config = dict(
    model='spectrogram diffusion model',
    dataset='single notes of 20 synthesised instruments',
    train_examples=78125,
    n_mels=64,
    hop_length=160,
    input='log_mel',
    spec_augment=False,
    win_length=512,
    conditioning='none',
    arch='uvit',
    objective='epsilon',
    cond_dim=128,
    norm='layernorm',
    norm_position='pre',
    activation='gelu',
    mlp_ratio=3,
    head_dim=32,
    fused_qkv=False,
    qk_norm=False,
    layer_scale_init=1.0,
    parallel_block=False,
    inner_norm=False,
    patch_size=[16, 4],
    layers=8,
    width=192,
    positions='rope',
    init='kaiming_normal',
    residual_init='none',
    optimizer='adamw',
    lr=0.0016,
    beta1=0.9,
    beta2=0.98,
    eps=1e-06,
    grad_clip=1.0,
    steps=15500,
    batch_size=128,
    epochs=25.4,
    lr_schedule='cosine',
    final_lr_fraction=0,
    warmup_steps=3100,
    weight_decay=0.2,
)
Rows from block 3, named by matrix and row number. Rows with one number belong to one neuron. Each number is 200 + 40 x the weight over its row's rms, rounded and kept within 0 to 999. All counts start at 0. After the name is the row's rms in percent of the matrix's.
# fc1: MLP up (model.blocks.3.mlp.fc1.weight, 576x192), inputs 128-191
# fc2: MLP down (model.blocks.3.mlp.fc2.weight, 192x576, transposed), outputs 128-191
fc1.429,097,221,196,205,149,171,250,233,113,221,270,162,234,140,195,211,195,228,210,246,156,97,261,142,230,187,227,196,192,228,236,158,180,181,218,153,207,278,234,220,187,205,201,187,222,246,186,210,206,251,311,218,161,227,223,120,190,162,233,192,231,203,218,227,166
fc1.430,093,146,158,261,193,180,229,236,189,138,241,127,199,262,114,170,179,242,211,181,160,200,175,279,176,152,150,157,169,176,223,177,207,217,257,217,226,248,210,179,246,141,191,193,214,153,200,207,215,277,228,216,232,172,217,180,215,233,158,205,194,291,190,142,227
fc1.431,115,183,190,180,214,155,274,236,202,251,163,205,206,231,158,175,255,227,150,151,224,145,180,263,241,154,221,222,211,276,258,204,180,173,276,196,246,165,182,194,172,154,156,161,217,212,195,208,216,272,281,193,263,217,287,199,148,215,164,169,111,209,148,230,231
fc1.432,096,225,209,157,231,209,273,167,195,206,136,189,236,158,195,156,179,202,141,209,183,149,199,202,227,228,149,169,265,272,148,151,164,197,286,169,180,224,158,273,224,201,276,123,210,189,169,213,215,134,155,231,225,202,242,203,171,184,185,173,168,209,170,168,196
fc1.433,108,150,281,170,170,218,236,246,169,199,207,176,153,235,207,231,205,218,179,289,169,218,174,260,230,194,168,194,195,215,255,130,155,146,161,232,255,254,228,220,201,218,216,147,172,206,156,200,133,247,185,202,232,197,277,187,177,206,185,178,182,188,190,215,250
fc1.434,126,200,259,244,266,187,221,219,201,175,170,168,175,206,164,155,143,188,128,174,201,184,194,242,158,160,228,249,150,206,207,172,208,171,199,180,213,210,197,221,175,209,209,125,277,171,186,182,184,158,254,203,241,199,150,193,177,143,222,145,163,222,223,164,226
fc1.435,097,145,164,243,241,248,180,267,203,110,266,129,227,188,172,166,229,255,237,224,130,219,231,230,216,193,135,225,183,174,215,215,90,132,246,202,175,253,224,233,195,162,214,171,228,167,173,190,178,231,222,267,226,138,258,166,224,173,208,217,194,204,240,153,148
fc1.436,085,164,193,147,260,154,202,314,205,196,223,239,192,225,196,153,254,206,207,211,181,183,154,183,178,222,163,218,235,206,209,157,273,143,229,238,172,205,197,194,221,199,126,161,209,211,166,222,192,219,266,186,259,177,247,246,160,229,166,234,210,245,141,152,254
fc1.437,094,216,169,256,220,278,237,224,192,198,204,185,223,177,203,222,233,189,169,203,187,120,261,181,204,178,113,226,213,273,237,209,188,144,232,149,179,263,183,172,181,229,287,232,201,195,173,231,206,188,183,217,179,189,290,163,200,200,173,124,175,263,200,157,150
fc1.438,096,212,235,225,234,183,204,119,127,222,205,253,171,244,157,139,181,158,181,181,165,168,157,195,188,180,226,133,184,189,213,118,224,228,262,221,181,159,246,259,247,176,190,130,197,232,168,183,202,158,221,158,210,209,247,183,152,274,196,196,160,282,239,139,192
fc1.439,121,114,211,263,212,200,186,213,201,253,210,179,262,243,208,255,253,173,172,212,253,204,133,192,164,205,189,241,218,147,169,199,158,211,183,195,225,229,172,205,186,182,164,258,194,146,197,254,239,133,169,222,246,191,242,116,135,135,133,293,271,175,220,294,204
fc1.440,099,208,122,193,164,228,209,205,193,224,225,218,145,214,225,188,337,188,205,244,151,131,227,123,178,210,91,223,190,211,211,164,180,145,209,150,185,274,163,223,209,193,227,184,217,198,195,229,252,210,262,267,188,212,282,200,204,220,124,268,155,255,177,222,127
fc1.441,099,156,239,214,152,187,183,251,184,211,245,196,175,170,199,216,165,202,104,142,169,196,179,242,139,148,223,198,261,237,156,121,186,142,281,187,173,255,183,280,240,203,252,138,218,216,158,191,159,202,264,228,217,221,233,252,200,146,148,168,246,190,198,145,244
fc1.442,063,170,188,137,176,201,198,176,186,206,211,213,175,169,206,226,234,234,224,170,187,142,159,204,172,168,245,207,225,228,217,206,206,212,198,203,237,219,238,178,208,243,210,245,183,272,174,221,205,236,226,175,194,198,197,208,142,232,206,186,183,221,130,216,217
fc1.443,091,136,179,236,203,129,159,142,152,199,245,199,202,228,180,237,162,191,190,222,189,196,217,200,147,169,228,145,239,204,232,135,144,205,239,259,205,136,165,279,177,146,186,143,184,207,194,219,236,183,201,164,253,205,231,240,198,192,146,247,217,259,190,165,166
fc1.444,096,194,242,260,235,161,212,223,163,177,164,255,246,136,191,229,200,161,215,214,146,208,152,182,246,230,178,277,147,141,150,200,185,220,231,101,224,189,263,181,190,184,156,204,183,252,195,160,127,193,192,177,236,115,224,91,148,216,229,140,260,309,158,217,184
fc1.445,083,218,350,247,224,174,202,236,176,155,192,203,188,165,183,205,279,211,126,228,260,205,221,176,263,238,225,237,281,222,195,208,240,216,198,137,198,245,205,265,145,221,233,261,255,181,188,210,199,245,248,194,211,123,244,211,141,162,169,251,155,195,241,137,208
fc1.446,135,217,167,203,241,252,176,212,229,215,220,176,190,164,194,175,203,197,228,227,186,210,212,249,250,202,156,173,218,187,229,146,194,207,291,250,237,180,191,206,167,249,216,203,271,247,202,213,201,177,198,116,221,234,224,163,182,165,185,197,145,194,168,222,154
fc1.447,099,252,240,183,187,167,303,190,230,183,222,209,205,236,196,227,194,155,195,182,149,196,288,225,231,274,83,207,244,190,247,198,221,233,264,185,199,151,134,151,192,233,155,227,249,167,276,228,213,191,193,161,258,220,188,198,156,211,196,158,271,230,185,267,192
fc1.448,096,163,170,204,162,314,197,124,230,195,251,174,237,165,198,173,137,216,167,193,137,234,163,229,210,169,242,134,201,243,274,155,287,165,226,180,225,215,229,235,274,158,170,198,156,213,218,266,237,177,225,264,215,202,211,226,165,175,157,212,222,222,227,165,222
fc1.449,091,254,225,190,121,209,262,153,228,212,191,201,198,201,228,264,243,238,228,240,277,202,181,244,193,188,229,194,166,227,261,213,186,154,165,188,214,247,232,242,225,222,94,191,237,185,232,114,213,214,211,200,213,191,187,238,220,133,212,205,193,187,223,277,216
fc1.450,095,179,177,210,243,251,189,185,200,190,232,151,209,202,162,265,171,174,140,259,220,192,197,228,173,162,230,153,295,251,258,172,235,199,175,269,191,204,188,260,205,146,196,154,166,185,210,154,227,224,171,215,195,190,189,248,193,233,145,232,213,210,179,172,197
fc1.451,083,142,200,196,188,279,169,144,219,187,239,159,206,185,245,262,142,173,191,230,166,207,236,255,138,200,191,184,241,270,261,114,213,156,229,236,190,184,237,152,168,186,177,197,167,197,199,164,210,230,234,180,225,217,200,218,208,186,141,139,177,206,275,196,224
fc2.429,081,239,151,215,207,248,153,201,248,189,274,198,207,222,164,201,206,169,235,191,223,199,155,256,239,142,215,298,207,148,221,263,173,197,180,202,177,214,239,166,228,164,243,168,260,218,204,217,123,209,196,218,172,135,240,108,116,187,188,148,245,199,178,240,216
fc2.430,094,252,164,218,194,239,149,140,223,189,214,178,211,220,205,188,264,184,121,234,259,218,198,191,201,268,169,134,166,247,266,108,212,238,149,209,211,135,228,210,226,261,161,206,254,192,158,197,194,170,201,239,321,244,179,181,165,272,174,225,204,184,183,211,172
fc2.431,119,182,139,303,192,232,208,195,254,217,207,189,164,242,214,216,181,248,201,240,269,240,175,183,157,129,186,183,308,176,256,208,158,124,207,170,277,153,219,198,176,234,131,241,208,180,222,255,214,249,252,196,145,181,207,134,231,252,205,235,202,245,198,168,214
fc2.432,093,213,189,191,258,233,188,194,183,153,172,199,211,203,193,201,257,175,187,166,194,163,143,199,253,206,112,180,207,213,122,233,239,201,220,181,226,216,112,157,164,199,222,220,198,196,233,139,240,194,212,164,221,197,163,161,260,178,212,227,155,278,172,237,110
fc2.433,090,147,176,218,169,199,187,247,225,189,167,198,235,154,279,158,175,217,210,249,196,227,245,213,226,188,236,181,120,168,183,183,156,122,81,207,185,121,212,211,214,244,195,225,109,162,167,212,131,202,141,142,194,217,189,168,265,181,150,140,242,191,178,212,201
fc2.434,126,236,181,191,192,195,224,259,178,156,190,178,153,182,218,239,198,176,180,190,112,202,198,212,117,173,150,180,188,178,148,216,245,179,235,259,161,220,252,264,207,182,225,136,204,277,260,160,223,187,224,193,231,272,212,241,141,250,273,186,234,196,271,200,185
fc2.435,100,245,171,209,157,179,162,140,244,231,220,127,181,87,167,205,147,175,240,201,241,196,189,201,209,200,221,170,157,196,261,240,295,192,136,195,162,183,276,220,218,243,162,236,194,231,149,215,273,185,147,201,238,150,140,157,285,205,197,263,215,252,183,160,169
fc2.436,071,191,209,218,193,180,165,122,187,159,236,171,243,225,223,278,190,175,214,224,300,308,204,208,119,289,230,205,170,184,189,262,221,208,252,180,236,158,205,200,211,240,162,158,119,221,202,188,177,218,238,325,171,169,265,279,188,160,127,164,211,217,149,230,223
fc2.437,089,166,199,225,212,209,214,273,228,153,213,144,217,244,139,244,194,210,192,121,212,212,151,229,169,241,268,192,252,222,203,190,219,198,208,191,155,263,202,222,207,181,238,92,192,279,234,189,228,207,214,245,212,141,292,202,176,253,211,226,189,187,137,167,149
fc2.438,081,158,192,236,220,257,185,225,155,221,280,241,213,243,128,249,273,244,193,188,194,243,230,239,202,170,156,222,140,137,178,194,170,262,284,217,214,191,239,175,189,179,134,245,160,218,169,177,212,247,194,204,162,175,175,168,171,212,203,155,195,220,203,252,288
fc2.439,128,193,235,254,227,252,183,273,163,217,167,182,205,186,201,210,273,166,181,227,181,181,216,236,143,214,225,267,241,207,205,210,189,236,194,196,196,181,166,265,176,158,248,238,212,198,183,290,195,141,249,206,252,262,212,123,175,125,269,204,194,171,238,176,200
fc2.440,098,183,216,199,224,173,209,253,202,209,155,167,223,183,198,188,156,223,150,274,216,181,199,194,186,208,333,279,165,144,216,194,209,222,144,123,203,242,241,180,237,168,172,138,232,267,180,140,176,223,156,212,239,200,188,255,117,227,214,187,232,158,279,168,250
fc2.441,099,196,185,208,201,222,189,245,194,159,149,191,173,165,162,256,217,218,252,158,176,165,198,230,216,216,112,207,209,178,145,203,198,184,223,161,203,177,164,117,173,181,258,282,216,159,197,114,203,197,197,219,183,137,255,204,250,162,191,206,168,182,199,220,188
fc2.442,086,208,253,208,195,262,203,206,189,221,211,256,255,196,166,192,193,210,196,211,199,207,211,206,243,241,108,248,234,262,226,178,183,222,193,256,187,209,231,108,183,245,156,254,129,122,192,173,166,202,250,190,184,193,195,193,151,153,232,184,220,173,176,192,122
fc2.443,096,214,163,185,227,195,164,261,134,212,192,224,109,238,218,163,206,258,254,160,246,189,181,263,276,169,168,204,221,190,207,189,173,213,261,254,141,250,184,152,240,152,242,158,236,247,224,160,238,183,182,245,219,171,216,193,173,213,177,150,193,258,211,236,240
fc2.444,101,195,71,167,203,237,222,175,176,205,262,245,158,265,170,185,179,315,168,150,218,171,191,230,267,181,247,163,214,228,191,178,189,237,183,183,159,165,190,181,199,132,166,229,204,179,148,172,166,200,172,146,216,158,182,232,196,245,231,167,258,194,216,167,200
fc2.445,081,161,127,242,134,231,219,154,227,248,254,246,177,250,215,211,167,136,289,279,118,174,252,191,159,157,223,235,140,162,158,189,136,175,208,191,289,179,212,181,216,190,188,180,120,183,198,177,233,184,237,194,238,292,265,221,174,171,204,155,240,161,225,235,143
fc2.446,121,160,148,233,160,186,156,162,282,181,247,199,212,228,204,176,155,183,228,152,135,244,212,250,210,178,177,250,245,144,204,218,169,170,103,197,213,73,174,239,254,229,254,179,129,195,231,190,142,227,267,160,167,190,280,199,232,174,128,175,270,181,137,193,208
fc2.447,097,175,149,142,187,302,93,222,218,178,189,197,199,217,206,206,227,211,225,184,226,275,151,127,170,181,247,167,191,226,136,211,218,164,234,231,181,217,206,203,166,182,229,158,165,234,168,191,226,131,164,191,175,200,230,206,249,206,200,272,119,195,198,141,217
fc2.448,111,259,211,216,274,179,238,277,205,183,167,150,173,225,140,203,140,257,146,208,215,212,151,172,157,248,209,176,167,185,212,213,201,194,208,167,164,220,144,183,161,248,171,301,188,184,235,226,231,264,273,182,270,199,140,164,202,219,227,202,205,212,160,174,233
fc2.449,087,196,176,220,253,210,210,174,218,237,190,211,216,294,189,154,208,203,134,235,224,148,187,176,151,213,176,176,276,115,188,124,216,193,206,155,158,243,197,179,220,271,176,191,183,229,158,224,170,283,203,207,198,139,203,244,180,237,189,166,147,224,253,318,124
fc2.450,100,285,189,310,233,263,131,183,188,180,244,193,160,189,92,124,172,162,208,204,141,233,222,230,203,232,181,213,228,177,215,231,190,180,183,177,190,213,222,203,240,263,270,220,144,172,237,233,219,175,230,154,219,102,180,223,247,156,148,254,248,193,186,92,253
fc2.451,082,217,198,204,227,259,251,153,182,106,227,180,231,198,227,307,235,223,225,130,172,199,204,201,262,219,216,188,220,203,194,182,161,246,212,211,185,220,162,153,252,182,259,164,176,186,220,280,188,180,240,243,137,187,206,217,245,170,211,204,248,178,110,212,233